config.yaml
cond_dim: 128
tokenizer: "word"
text_encoder_activation: "gelu"
text_encoder_fused_qkv: false
text_encoder_bias: "none"
text_encoder_layer_scale_init: 1.0
logit_normal_time: true
attention: true
muon_scale: "match_rms_adamw"
lr_schedule: "linear"
weight_decay: 0.1
Rows from block 7 of the denoiser, named by matrix and row number. Rows with one number belong to one channel. Each number is 50 + 15 x the weight over its row's rms, rounded and kept within 0 to 99. All counts start at 0. After the name is the row's rms in percent of the matrix's.
# convs0: first 3x3 conv (model.mid.0.convs.0.weight, 256x256x3x3), inputs 132-153, a 3x3 kernel for each
# convs1: second 3x3 conv (model.mid.0.convs.1.weight, 256x256x3x3, transposed), outputs 132-153, a 3x3 kernel for each
convs0.117 086:62 55 60 52 51 50 53 51 74 37 55 35 65 72 49 31 61 44 65 50 43 35 45 47 50 34 53 35 85 42 08 57 44 32 60 46 45 20 40 59 75 68 43 36 61 73 30 64 21 55 72 00 38 34 39 59 49 68 59 48 45 67 31 36 22 34 51 30 49 56 72 61 52 55 76 51 59 52 00 32 72 57 52 63 74 67 38 47 49 61 38 79 57 13 41 41 60 27 51 52 47 35 63 38 28 60 84 63 68 69 83 48 85 52 40 69 46 47 77 44 37 37 51 00 54 86 50 61 33 57 50 43 50 27 53 22 59 46 39 46 31 21 48 56 64 38 48 40 55 41 59 46 54 57 42 71 61 22 20 36 41 57 57 58 63 07 59 40 41 29 37 41 55 63 43 90 36 60 58 20 53 33 40 53 39 52 44 45 51 47 49 43 48 79 36 31 69 32
convs1.117 066:45 42 52 49 59 61 72 63 44 28 53 42 56 35 43 62 58 27 48 65 41 51 71 55 60 64 62 60 50 47 50 66 48 56 43 51 36 52 33 28 41 39 38 84 56 54 75 39 49 61 80 79 50 64 36 42 44 61 54 30 44 22 54 36 56 60 80 66 44 21 35 76 70 64 63 67 56 53 44 39 42 30 67 65 46 65 63 58 42 70 28 53 51 20 34 30 37 37 32 36 54 41 24 70 65 28 21 37 32 45 52 45 43 18 39 32 49 66 36 28 55 51 43 26 43 68 60 77 67 64 66 47 49 14 28 24 58 64 22 31 36 28 57 87 67 64 44 34 51 46 08 57 62 25 47 71 36 68 56 45 39 70 62 77 61 63 59 61 45 35 39 45 50 36 35 48 46 54 41 57 49 51 46 55 50 58 53 33 41 47 47 57 32 40 57 66 38 30
convs0.118 117:43 67 57 46 48 59 50 39 64 55 51 53 48 45 65 48 43 53 41 28 53 51 60 21 45 40 55 66 62 72 67 67 76 69 64 49 38 70 50 38 48 34 43 48 40 28 57 62 40 36 23 47 86 67 28 65 50 31 53 61 41 56 46 73 53 57 53 45 62 52 46 78 45 56 46 57 54 64 58 70 67 32 66 42 63 68 62 59 48 58 59 60 61 47 55 54 44 49 39 53 54 40 58 39 51 34 58 48 63 76 50 34 56 50 68 55 69 84 82 60 31 57 37 49 48 99 34 51 34 64 39 43 60 64 44 42 28 34 72 47 53 66 46 72 56 59 46 64 67 57 45 51 57 63 30 57 41 45 32 32 72 74 71 58 62 51 49 56 56 60 55 64 58 58 76 50 58 64 64 61 57 54 44 34 66 50 77 51 66 42 53 27 40 41 50 34 69 67
convs1.118 140:68 87 68 60 35 45 82 61 03 41 47 41 59 49 57 36 64 45 43 57 45 24 55 35 44 35 65 68 80 61 38 62 99 53 47 31 40 24 25 23 33 41 66 39 66 44 32 41 39 30 51 40 12 50 46 52 45 58 45 68 76 56 24 69 59 45 35 26 52 42 35 35 32 42 57 47 48 64 35 40 41 60 29 53 32 31 67 74 47 43 26 27 49 52 38 32 58 63 58 50 61 39 32 61 51 49 72 37 32 56 61 61 50 67 46 61 43 68 58 75 49 37 21 73 56 28 55 52 48 55 50 51 60 51 67 73 63 43 39 63 60 26 38 28 59 50 67 61 53 46 27 72 52 74 61 55 56 85 61 45 49 16 77 91 72 51 56 53 64 51 37 59 55 60 33 38 56 56 44 60 52 46 79 42 46 45 50 40 37 73 50 36 59 31 64 39 27 44
convs0.119 101:50 69 45 53 59 70 57 34 70 41 33 40 47 35 40 51 34 53 56 45 50 45 80 68 55 62 47 27 47 52 68 63 56 47 60 54 61 46 43 68 80 44 40 57 59 43 56 64 65 49 41 55 27 62 55 65 62 68 49 61 40 42 26 21 47 46 47 49 54 52 31 52 58 49 45 48 62 67 40 65 83 42 48 38 46 51 35 35 47 24 44 31 34 61 43 49 35 35 59 36 73 65 26 66 62 36 39 70 25 47 48 44 13 64 53 37 37 26 35 26 50 42 27 66 16 31 48 54 59 57 55 57 70 58 44 50 53 47 38 44 29 28 70 44 47 40 48 40 30 55 53 44 59 49 31 37 54 40 39 57 66 80 51 27 35 25 39 70 64 49 48 41 19 53 52 44 44 73 22 46 60 49 38 37 63 35 57 61 81 50 47 63 52 61 61 39 41 57
convs1.119 104:56 59 41 55 59 48 43 41 61 59 68 48 57 66 59 38 59 40 52 54 25 72 73 78 35 56 32 53 58 48 38 41 41 42 37 48 50 40 43 69 50 54 40 32 31 31 35 43 46 35 28 46 54 66 69 58 35 20 31 49 43 45 55 43 53 33 43 33 41 43 66 56 41 25 30 59 45 60 34 41 48 40 61 41 45 62 39 59 53 39 62 40 56 74 47 55 51 58 63 48 73 62 34 46 28 50 32 42 37 27 02 49 54 42 39 17 47 57 46 52 47 63 64 44 52 72 34 53 25 58 47 60 39 42 51 57 66 85 78 35 74 38 36 45 32 50 54 32 66 82 79 50 42 51 47 43 58 20 48 34 49 57 20 43 41 52 56 50 70 66 65 62 60 47 31 67 66 45 30 47 67 27 39 42 15 00 66 52 22 39 70 55 26 53 53 45 27 34
convs0.120 101:37 62 55 56 54 54 50 38 62 51 58 62 59 62 46 71 49 57 38 42 42 59 51 40 35 36 52 49 64 78 78 57 68 69 53 25 53 59 69 50 38 62 56 57 52 72 67 55 38 29 47 67 60 57 34 43 60 40 53 45 68 76 63 31 59 45 48 50 31 43 42 00 57 57 57 63 60 05 44 62 54 34 69 63 43 65 67 69 48 52 50 44 63 38 74 55 42 51 55 43 38 41 72 60 43 66 60 58 46 61 55 14 32 39 50 52 67 42 50 65 28 42 36 91 24 90 59 41 31 55 74 36 71 51 30 38 56 42 53 51 44 58 44 54 46 66 41 61 82 60 46 71 39 52 60 55 45 49 45 48 70 61 31 55 62 55 68 70 63 55 65 79 62 59 73 38 64 48 57 42 46 40 32 68 46 33 73 71 76 29 30 49 50 43 25 59 78 69
convs1.120 101:88 77 38 36 44 54 55 63 35 54 33 63 61 60 51 35 26 56 50 61 73 35 52 53 36 63 59 79 61 43 31 70 56 64 66 50 50 27 60 40 42 36 59 58 55 26 48 43 21 33 66 22 45 56 45 52 61 65 38 44 94 30 28 67 34 53 62 56 73 41 45 52 51 38 44 28 47 71 40 36 30 60 35 46 58 59 85 47 34 31 37 43 51 45 48 54 63 41 37 33 58 30 55 61 52 53 42 42 51 61 77 62 51 55 33 41 41 68 61 58 43 27 51 52 69 32 62 45 37 54 55 41 67 35 45 63 31 48 64 42 51 55 33 16 60 27 60 62 50 60 70 62 36 72 55 37 75 80 89 56 46 42 77 70 47 54 62 59 57 56 21 66 49 61 45 50 20 36 50 76 58 46 80 61 77 63 66 49 53 59 45 59 68 54 48 30 43 66
convs0.121 082:51 42 60 44 73 46 56 29 58 46 58 47 63 54 39 61 41 43 65 51 68 61 69 39 58 57 57 47 44 51 35 53 33 69 50 49 47 56 62 42 58 53 57 57 84 65 35 48 34 36 48 35 44 34 25 48 66 53 37 72 57 52 58 43 55 42 67 87 31 56 52 57 63 73 62 32 30 36 51 49 24 54 71 38 54 80 36 65 68 59 45 41 46 55 30 58 50 61 50 77 51 56 62 57 49 49 33 37 54 25 34 33 63 51 25 51 33 59 66 80 57 54 44 59 75 40 45 63 55 17 78 59 61 86 48 66 63 53 39 24 32 61 28 24 47 46 43 70 57 60 38 46 45 51 47 50 47 32 73 19 22 26 46 68 44 64 75 70 55 59 54 37 26 38 40 43 34 49 50 54 42 52 37 65 41 52 31 70 47 67 54 53 28 52 54 46 46 46
convs1.121 060:48 86 50 49 57 51 30 44 45 20 65 71 40 23 41 67 65 54 33 47 49 39 55 61 40 66 49 66 63 62 70 84 54 42 30 34 44 30 26 35 24 54 58 55 36 53 54 55 38 21 41 58 55 68 62 37 55 56 36 34 73 70 56 35 49 79 54 66 68 59 81 44 56 44 58 68 57 42 36 61 28 37 38 41 65 17 43 62 18 19 51 37 07 31 49 39 64 58 54 34 44 45 56 44 41 48 63 56 87 56 49 39 49 46 25 75 84 47 37 35 35 58 66 41 38 46 42 49 68 76 55 69 27 10 49 61 64 68 49 48 17 40 22 48 42 28 38 36 51 67 68 54 16 54 57 79 35 67 67 51 46 69 47 49 23 54 53 55 54 55 59 42 55 45 47 30 59 59 42 56 82 46 64 41 51 33 67 61 56 39 52 59 47 44 49 49 15 44
convs0.122 090:50 59 49 33 53 57 61 57 44 43 41 40 46 54 47 38 48 46 42 45 68 64 61 43 67 57 41 49 56 63 43 33 39 62 54 49 49 72 41 46 46 27 63 66 44 53 55 43 59 67 53 16 30 87 57 76 45 53 49 50 38 73 57 46 51 40 11 43 37 81 42 61 38 69 72 30 50 65 50 52 55 49 38 52 54 61 69 32 34 43 51 42 59 27 28 45 52 50 53 66 50 54 03 37 70 59 61 64 63 50 46 21 52 73 86 56 73 68 43 45 39 57 41 86 54 78 52 38 44 48 44 46 63 68 60 40 38 70 52 22 25 36 28 53 60 53 57 50 60 73 72 66 62 57 40 37 18 38 68 15 28 62 36 51 61 92 74 63 61 78 48 55 65 65 43 46 48 34 37 63 63 61 50 35 22 36 96 77 33 50 46 64 43 54 52 67 14 51
convs1.122 076:40 45 47 47 54 08 68 24 48 44 65 70 46 56 44 61 53 48 48 42 56 35 59 42 42 20 54 58 64 54 71 74 36 50 26 58 19 44 66 26 49 56 29 17 57 69 63 57 38 48 50 58 73 37 23 70 29 77 46 54 52 54 68 54 48 41 59 51 56 66 45 31 56 71 38 61 52 54 34 44 44 53 74 51 63 78 34 62 57 66 46 72 58 53 62 70 40 59 54 52 33 45 54 53 58 48 65 31 30 44 56 32 61 40 27 55 39 41 44 48 33 24 38 58 57 65 32 61 57 63 41 57 49 55 50 73 33 60 60 37 65 47 54 63 47 46 46 51 46 74 20 61 61 61 41 58 48 34 67 50 30 58 65 44 72 44 40 53 52 42 58 57 56 61 59 57 52 51 38 63 40 64 51 46 61 51 47 54 37 61 59 65 77 13 34 89 60 16
convs0.123 112:38 59 43 53 38 61 54 47 43 68 56 58 58 20 45 42 61 51 32 24 49 33 79 41 34 51 60 47 42 26 62 45 43 40 40 40 47 58 60 66 33 29 60 47 42 60 51 64 43 61 38 60 29 38 34 59 64 59 47 58 58 52 52 52 47 55 59 64 51 62 74 35 48 28 53 44 44 36 57 55 24 47 53 49 71 58 59 44 39 46 63 76 36 52 72 44 80 60 67 43 62 79 57 63 47 53 23 51 61 61 67 58 58 51 52 62 46 75 84 32 29 26 69 61 43 57 47 56 65 54 50 50 75 48 36 56 56 64 65 19 70 42 88 61 62 47 52 49 44 37 36 65 67 50 80 47 28 44 39 44 55 60 39 71 34 44 42 34 78 78 61 39 45 60 31 25 33 80 40 45 62 69 85 97 51 29 80 29 66 36 51 60 36 58 28 75 66 58
convs1.123 148:38 56 45 55 58 55 86 84 43 72 45 41 59 51 23 31 42 47 46 47 51 48 44 60 32 18 47 41 67 47 54 59 69 73 56 59 64 54 47 49 54 54 70 73 54 34 56 67 39 50 59 59 34 38 30 50 48 31 34 74 76 73 02 58 54 45 62 30 69 72 30 68 22 46 68 64 39 24 56 46 37 36 56 44 42 29 41 86 73 60 35 36 38 25 52 62 21 59 54 42 62 65 53 71 69 46 37 33 48 41 48 58 59 68 72 48 40 45 58 61 31 55 58 48 56 45 52 38 26 31 52 65 59 81 38 54 54 51 51 62 64 56 63 36 50 60 52 60 64 43 65 70 68 66 61 35 47 42 80 22 52 64 47 63 72 40 32 60 61 51 65 42 57 85 36 55 69 80 75 46 54 47 22 25 37 85 65 67 45 51 63 30 52 63 32 61 35 44
convs0.124 095:60 48 59 47 39 49 59 40 40 51 50 41 68 52 56 36 24 46 36 53 56 38 67 72 35 86 41 40 77 43 46 46 22 42 37 57 52 43 21 54 29 67 60 63 46 44 45 62 16 70 44 49 69 53 84 58 38 36 42 59 38 58 51 49 32 58 60 60 69 63 33 54 39 59 64 34 61 48 25 59 50 54 50 39 64 38 47 61 48 44 62 47 63 39 28 35 51 52 53 54 44 58 80 37 49 46 73 45 39 46 61 41 62 34 53 33 63 64 62 67 22 57 59 52 44 62 44 48 36 51 66 38 50 39 78 58 35 42 52 43 37 60 37 45 70 62 62 43 50 72 24 39 20 54 58 54 34 49 38 50 58 63 74 46 70 54 41 41 99 67 64 20 50 38 34 29 16 45 29 50 54 11 66 32 30 21 64 49 39 45 47 80 54 80 39 32 39 45
convs1.124 082:37 63 43 30 77 36 36 59 33 55 59 61 78 56 13 41 50 55 31 60 69 42 40 40 64 33 37 45 47 37 43 49 46 63 61 26 69 25 28 58 37 44 45 51 27 36 36 74 53 64 50 70 66 60 36 34 52 42 52 62 55 65 15 13 31 29 66 57 47 82 32 54 52 55 46 72 42 40 66 65 66 24 39 59 37 92 47 65 40 48 59 46 55 48 77 78 35 36 53 19 48 47 58 69 61 54 54 38 77 53 55 67 57 45 50 63 66 62 66 85 40 64 65 39 60 31 58 47 40 54 39 49 76 72 28 74 42 30 56 25 27 59 44 61 53 61 37 59 62 65 31 31 32 52 59 45 57 63 68 56 42 52 50 49 53 83 56 57 30 44 50 67 51 49 39 73 64 87 65 40 65 30 39 66 38 53 36 63 47 44 48 41 47 44 37 42 44 58
convs0.125 114:65 42 24 43 46 69 56 45 48 50 52 63 55 45 46 69 54 33 62 56 40 29 51 28 63 31 20 76 72 67 54 59 62 65 65 50 64 71 56 44 63 65 65 47 47 53 68 62 47 59 27 62 59 46 52 36 40 18 27 11 62 59 51 64 63 44 45 54 41 48 69 39 88 62 48 48 49 47 53 53 29 62 41 50 55 58 82 70 49 58 40 58 56 51 43 62 31 49 53 55 57 37 40 38 42 47 42 32 36 68 54 44 33 36 51 42 44 67 83 83 12 16 40 76 93 99 50 47 58 46 59 52 67 53 59 73 53 39 65 36 61 55 59 89 56 54 49 54 55 64 61 58 45 38 35 49 50 34 37 71 57 45 56 90 79 60 53 53 62 46 74 69 62 59 52 48 45 67 58 54 43 31 51 41 31 68 53 30 46 64 57 44 31 57 55 41 53 20
convs1.125 128:28 41 50 64 66 36 63 51 36 23 44 60 41 32 45 68 55 30 54 69 59 43 50 20 64 66 51 48 38 56 57 66 67 58 29 54 61 69 43 26 42 45 57 65 74 38 43 55 44 45 55 53 25 48 50 64 55 66 71 60 67 48 25 64 55 44 62 55 39 58 41 19 64 53 41 49 58 24 47 36 43 60 59 45 35 42 70 41 28 31 39 61 70 32 33 61 57 85 65 64 61 66 43 29 86 36 52 35 52 56 39 45 55 62 71 75 37 49 34 76 75 60 48 30 55 55 28 46 44 42 52 54 63 83 66 69 64 40 63 70 53 25 61 38 52 53 43 39 22 55 22 41 51 50 68 55 35 36 72 45 52 42 44 69 64 31 61 27 63 29 25 52 56 61 46 78 48 50 70 72 65 56 44 71 64 68 65 66 40 79 55 65 17 52 42 20 38 47
convs0.126 112:61 61 62 55 28 50 50 65 40 40 31 40 55 59 31 62 55 41 51 49 84 38 69 65 58 59 68 26 51 33 47 41 47 58 56 65 47 49 94 55 87 61 84 80 61 62 72 55 53 79 35 90 49 16 54 46 55 59 55 28 45 41 47 60 46 70 55 56 65 44 56 55 76 58 54 45 46 57 51 69 48 45 60 26 47 43 49 56 53 59 36 53 32 68 64 56 53 51 69 26 42 25 32 33 36 46 34 42 58 73 66 61 56 47 43 35 49 25 37 45 52 74 74 80 45 31 60 66 64 67 67 45 32 38 50 62 72 61 62 33 67 46 58 47 36 54 37 44 44 70 46 66 41 67 58 30 58 24 61 54 50 57 52 40 55 45 59 32 60 51 56 48 59 42 56 35 51 58 45 52 42 53 74 63 49 30 65 49 41 62 68 68 40 53 63 63 51 33
convs1.126 139:42 45 25 52 59 51 40 43 57 43 45 47 45 41 12 46 35 51 54 46 50 51 39 39 33 61 44 45 44 28 31 46 42 73 45 52 32 62 36 57 60 43 27 62 66 24 44 88 34 54 30 23 43 34 29 54 50 59 65 43 44 72 44 42 61 45 63 35 44 93 44 58 36 68 67 44 32 60 57 60 58 30 52 41 39 81 30 26 56 58 42 46 64 56 57 57 39 33 56 56 42 44 47 76 39 72 51 31 48 33 46 39 60 35 63 61 39 45 65 51 58 46 34 72 64 42 54 50 59 39 38 50 63 65 43 76 33 36 63 70 60 57 53 38 58 41 35 35 44 46 40 49 28 56 36 45 45 49 68 09 44 67 62 62 40 70 55 54 43 51 52 41 39 61 32 48 71 44 64 63 33 38 52 35 48 65 43 55 36 47 34 38 70 61 62 69 56 44
convs0.127 101:47 53 32 39 67 38 67 61 65 54 48 35 81 50 36 48 60 46 44 34 63 40 19 54 50 71 46 45 40 44 32 62 43 53 59 62 70 46 20 67 77 67 47 33 34 48 54 70 62 64 49 62 64 69 54 69 63 51 57 54 46 47 38 54 32 47 37 45 09 49 42 41 36 77 69 39 67 52 40 45 61 51 39 49 63 77 39 62 59 69 59 59 59 47 56 41 59 63 44 42 68 71 25 34 34 48 69 62 60 28 50 84 57 31 35 39 26 40 55 69 66 60 50 57 70 51 42 30 38 99 31 33 38 48 74 47 26 38 21 40 46 39 21 28 50 44 64 53 62 45 58 44 28 41 48 49 57 45 69 64 59 47 43 35 47 68 61 50 49 44 34 73 57 48 40 39 51 57 63 68 52 48 57 44 80 52 80 36 39 65 82 54 64 57 32 52 64 69
convs1.127 100:35 45 18 61 48 18 46 43 56 59 48 52 99 54 27 73 54 53 79 72 54 52 19 64 49 70 49 44 52 19 56 34 42 62 51 26 68 59 47 54 55 44 57 60 40 66 44 58 60 51 42 29 98 39 59 71 45 39 37 40 66 66 45 47 57 53 31 57 69 55 27 44 60 78 60 52 50 51 61 28 28 46 55 67 45 45 50 43 39 26 57 34 37 57 30 43 52 49 49 39 52 49 47 83 57 79 62 58 54 56 26 38 39 25 15 39 70 46 44 25 61 90 86 56 50 83 40 67 54 58 53 37 60 53 73 59 48 39 64 59 66 66 67 58 47 48 70 41 42 56 20 40 65 61 46 43 45 59 59 53 47 44 55 59 49 58 31 59 57 67 49 50 54 16 43 59 77 69 59 76 63 61 89 58 46 66 49 33 15 51 53 46 58 42 29 73 25 43
convs0.128 094:46 43 43 30 45 26 62 41 55 42 58 58 54 32 53 46 59 44 60 55 58 61 57 51 60 58 43 29 36 60 35 26 24 52 50 51 42 39 46 44 58 61 23 37 30 59 52 44 61 57 32 63 56 85 73 57 79 34 30 52 57 50 40 44 27 40 30 55 46 47 53 55 60 28 43 67 80 55 66 69 57 65 44 28 49 43 42 44 41 52 45 52 60 44 27 40 56 58 59 62 59 41 63 41 56 65 72 49 68 61 50 67 62 49 19 24 58 45 68 63 61 33 57 80 60 60 56 27 55 53 55 74 41 35 52 50 29 66 55 62 64 74 57 64 45 39 25 57 36 55 78 58 52 30 56 38 81 41 37 51 34 33 18 31 36 42 58 37 50 43 25 27 32 50 53 56 68 54 52 34 52 52 56 27 38 43 46 65 56 66 51 48 53 30 22 61 42 63
convs1.128 083:39 33 41 43 50 29 52 58 45 47 59 68 75 65 45 52 60 45 44 67 46 64 61 66 40 40 60 44 51 71 52 14 61 78 68 62 66 36 52 60 67 68 31 41 76 46 58 31 40 49 60 55 31 50 53 60 62 59 28 36 37 49 44 48 56 52 42 65 65 53 67 52 56 47 68 73 51 69 47 52 65 42 52 39 70 84 38 60 61 64 54 49 31 69 68 84 58 50 29 70 32 42 78 64 38 64 46 30 58 55 47 38 21 51 73 61 30 59 74 55 57 59 42 42 51 48 38 81 69 50 07 70 27 59 74 69 37 49 09 44 59 61 34 54 34 54 79 59 31 19 47 40 44 46 31 50 34 43 78 53 37 28 44 61 61 51 42 59 41 44 45 40 55 29 36 19 51 59 55 51 56 72 46 78 54 72 46 42 44 47 46 52 61 39 60 60 39 33
convs0.129 109:45 68 44 26 49 43 49 53 60 36 70 56 24 41 76 45 53 55 39 37 42 47 46 42 71 47 60 61 38 64 58 36 40 56 45 42 63 64 55 54 51 59 39 50 62 57 47 36 63 70 78 72 69 45 52 44 58 36 49 81 49 39 48 41 41 24 62 51 36 25 31 69 63 89 38 33 70 68 79 73 57 31 43 36 40 28 61 70 63 33 45 52 70 58 68 46 59 35 37 39 62 33 47 44 57 48 45 56 19 21 44 27 45 40 46 62 79 35 22 24 56 63 33 42 53 55 21 69 68 34 26 14 51 49 60 38 44 42 42 20 48 50 47 68 54 57 59 57 49 44 36 49 50 41 54 48 34 62 29 38 56 34 18 38 45 59 57 53 72 51 33 61 43 57 54 60 50 58 50 51 53 47 60 36 22 50 66 60 40 55 61 69 46 50 42 40 79 68
convs1.129 099:41 57 40 37 41 50 60 51 51 66 57 48 43 52 63 53 69 32 32 72 38 45 35 21 88 52 42 56 51 52 48 41 51 53 48 54 55 54 49 54 35 47 34 35 73 53 69 47 48 55 58 14 58 52 54 52 88 47 50 55 68 17 35 27 30 67 72 32 34 65 21 33 50 60 33 15 36 42 59 56 66 52 58 35 64 27 71 47 35 44 36 51 65 64 39 37 36 64 48 55 47 49 36 70 66 25 33 60 51 40 40 78 54 26 47 46 43 51 42 67 78 54 69 62 57 36 54 43 88 59 69 47 88 71 51 48 39 57 70 55 64 35 73 38 61 55 55 50 68 67 52 72 26 69 47 29 46 66 69 54 48 60 37 60 31 50 52 45 42 34 53 30 40 39 47 79 58 42 60 29 60 73 72 56 64 69 53 57 62 37 53 51 57 50 13 30 31 57
convs0.130 095:43 60 49 68 61 79 33 40 25 51 39 61 33 54 62 56 47 60 39 43 56 69 68 69 70 40 47 65 56 31 75 69 58 32 32 35 32 44 57 50 83 59 62 22 43 41 36 70 61 52 29 65 59 34 49 47 39 32 14 50 49 61 52 63 48 22 57 39 54 36 24 47 43 67 63 37 59 62 60 46 52 44 56 83 44 32 54 40 41 41 78 53 59 45 49 69 61 46 36 27 38 74 25 54 37 38 63 47 51 47 56 66 55 49 63 53 67 62 52 65 46 43 35 68 38 45 39 68 43 53 53 82 66 36 43 55 67 58 57 48 57 31 53 63 47 39 66 68 55 61 23 25 46 35 56 48 16 19 44 27 38 43 71 52 60 41 18 39 54 52 57 57 48 30 42 51 31 47 46 54 25 40 81 51 53 42 38 61 51 43 45 25 28 63 40 50 51 69
convs1.130 074:58 39 35 30 50 44 50 52 49 71 61 46 54 52 42 44 48 43 32 46 26 39 55 41 23 44 52 60 66 68 47 40 30 33 68 75 50 44 61 70 33 47 37 52 51 50 68 42 43 29 53 53 63 61 63 55 28 40 67 44 42 45 67 47 51 38 67 41 41 83 33 66 42 55 47 49 48 56 21 60 37 40 59 62 23 47 88 58 65 84 75 43 64 56 70 69 01 53 62 49 42 48 21 72 31 39 76 44 54 49 41 55 50 65 28 69 58 63 67 58 49 72 80 31 51 39 30 44 57 58 52 81 55 49 64 57 36 53 67 46 19 27 40 47 69 61 61 50 54 54 30 45 39 55 67 71 50 58 47 53 53 84 42 69 54 41 64 84 44 51 60 45 41 55 51 49 50 16 60 58 27 54 69 44 83 60 69 52 38 34 58 64 50 49 61 54 67 50
convs0.131 126:41 54 42 54 43 65 55 32 67 75 56 62 83 65 35 57 68 60 61 45 62 47 46 65 32 64 29 32 50 56 58 45 65 56 47 58 48 60 41 50 70 50 60 57 74 41 69 39 28 34 51 35 98 69 48 62 68 45 77 39 41 49 57 38 41 52 58 72 25 59 44 39 48 66 54 43 55 53 42 92 61 46 48 61 54 64 50 51 62 46 56 52 49 43 56 37 61 64 49 37 53 72 46 50 37 44 51 71 64 23 67 31 69 45 27 34 49 36 47 50 38 66 70 42 72 41 58 53 54 55 30 34 76 56 46 40 47 65 72 47 53 67 31 45 59 50 43 50 47 33 67 59 44 58 61 63 47 47 46 40 38 39 57 59 52 41 66 27 45 49 28 52 47 50 69 45 53 72 73 48 58 41 63 52 41 35 38 41 55 60 65 67 55 64 62 51 54 00
convs1.131 159:54 44 60 61 61 49 56 43 51 68 59 38 34 32 66 55 57 52 51 54 43 48 50 54 37 44 48 46 32 71 45 45 37 61 35 37 37 42 33 59 50 53 43 61 62 56 59 26 62 54 37 43 78 64 46 44 56 57 46 42 42 49 34 31 68 83 37 56 53 43 57 32 44 70 83 30 48 44 86 47 46 51 47 54 45 34 26 66 68 65 47 68 55 72 57 69 63 54 18 48 54 39 33 38 45 71 51 69 51 21 43 42 32 43 48 43 37 31 31 45 51 75 31 42 40 43 33 48 33 55 30 97 40 55 34 42 53 80 34 14 47 56 64 49 28 48 54 48 35 35 61 74 36 47 34 53 50 53 22 50 74 69 52 57 45 71 63 37 19 46 56 29 56 52 41 44 75 54 54 18 56 71 89 57 40 41 73 61 29 63 42 44 53 42 68 39 56 43
convs0.132 082:43 62 67 22 38 36 58 45 62 43 53 34 40 71 45 39 37 44 25 46 48 28 29 55 74 50 70 81 60 42 42 42 73 49 45 63 54 21 40 66 44 49 35 43 40 48 58 56 57 67 30 49 68 15 47 51 58 67 37 62 32 36 58 48 69 48 43 63 73 34 84 45 25 41 79 44 70 63 39 32 56 35 29 57 36 23 60 45 33 61 54 61 38 29 48 50 72 55 30 50 59 60 27 40 41 40 43 42 30 23 71 84 88 64 41 68 77 27 58 62 25 79 77 60 82 42 63 72 52 60 67 49 68 76 45 36 41 60 47 43 74 35 50 43 47 47 61 60 50 48 43 57 17 41 18 35 40 43 52 46 47 58 65 39 51 64 56 45 50 31 26 41 56 51 19 67 46 47 67 48 52 49 44 46 54 52 55 70 53 46 44 59 57 36 41 44 65 54
convs1.132 057:71 58 17 58 50 68 56 56 28 45 66 45 26 22 65 40 56 31 59 80 52 50 75 87 46 35 44 47 33 22 41 63 64 75 69 30 45 77 73 35 56 58 47 49 31 50 69 71 55 48 58 85 56 49 35 29 65 42 27 65 42 41 33 35 40 81 43 20 24 48 33 38 50 45 55 71 60 54 42 45 54 43 61 52 69 86 74 57 27 47 58 65 50 55 38 51 34 54 61 79 53 49 42 52 57 55 52 30 43 52 57 27 66 50 44 49 67 30 44 74 51 46 49 76 62 74 71 40 54 37 29 53 57 88 53 31 26 16 39 17 39 31 23 35 52 26 43 54 31 29 47 60 35 51 68 52 51 48 37 66 51 78 60 67 35 28 50 25 34 46 36 51 46 49 59 59 69 46 57 27 66 55 73 60 43 34 49 56 61 54 38 51 62 56 12 49 39 56
convs0.133 117:39 41 48 68 64 69 58 53 52 40 36 48 61 54 58 33 49 65 31 43 48 50 71 38 46 63 52 51 39 36 78 40 21 51 34 51 62 81 56 50 36 23 36 40 51 80 74 56 54 91 88 57 42 50 53 46 56 65 59 57 53 41 47 42 56 28 70 33 47 55 66 61 20 29 40 40 49 29 54 48 55 62 44 60 68 78 41 53 54 59 23 44 70 54 47 36 43 58 38 61 54 58 43 42 38 50 55 54 47 60 51 54 62 39 60 53 78 45 49 33 45 72 55 70 63 19 47 51 73 54 72 51 19 50 42 49 28 49 46 47 53 20 51 28 66 38 47 46 35 52 36 41 56 44 61 60 53 29 63 55 49 31 53 46 53 68 57 61 55 28 31 37 50 57 49 57 45 25 51 53 54 55 48 59 54 70 59 56 58 47 24 28 54 86 61 68 67 52
convs1.133 127:34 45 52 38 33 74 45 51 27 44 73 64 63 70 60 51 41 32 39 49 51 54 38 46 41 22 39 32 57 61 38 33 68 72 38 50 49 63 38 61 55 63 37 40 65 68 30 38 59 34 66 54 51 47 42 64 58 28 47 40 41 40 44 42 59 51 60 39 56 74 44 24 56 59 66 39 56 53 69 41 37 58 49 21 49 73 50 75 88 60 64 44 61 34 74 72 33 59 40 26 48 83 50 28 39 46 55 79 51 54 54 50 60 66 45 29 39 49 57 50 58 64 66 50 42 62 48 70 36 39 83 36 65 57 67 47 74 53 75 71 77 71 55 51 47 54 38 76 88 46 40 47 33 69 80 45 54 39 61 79 62 26 44 58 91 40 52 38 66 29 48 74 65 40 15 59 74 60 63 58 18 78 63 78 86 62 62 43 54 40 55 57 47 60 48 61 48 09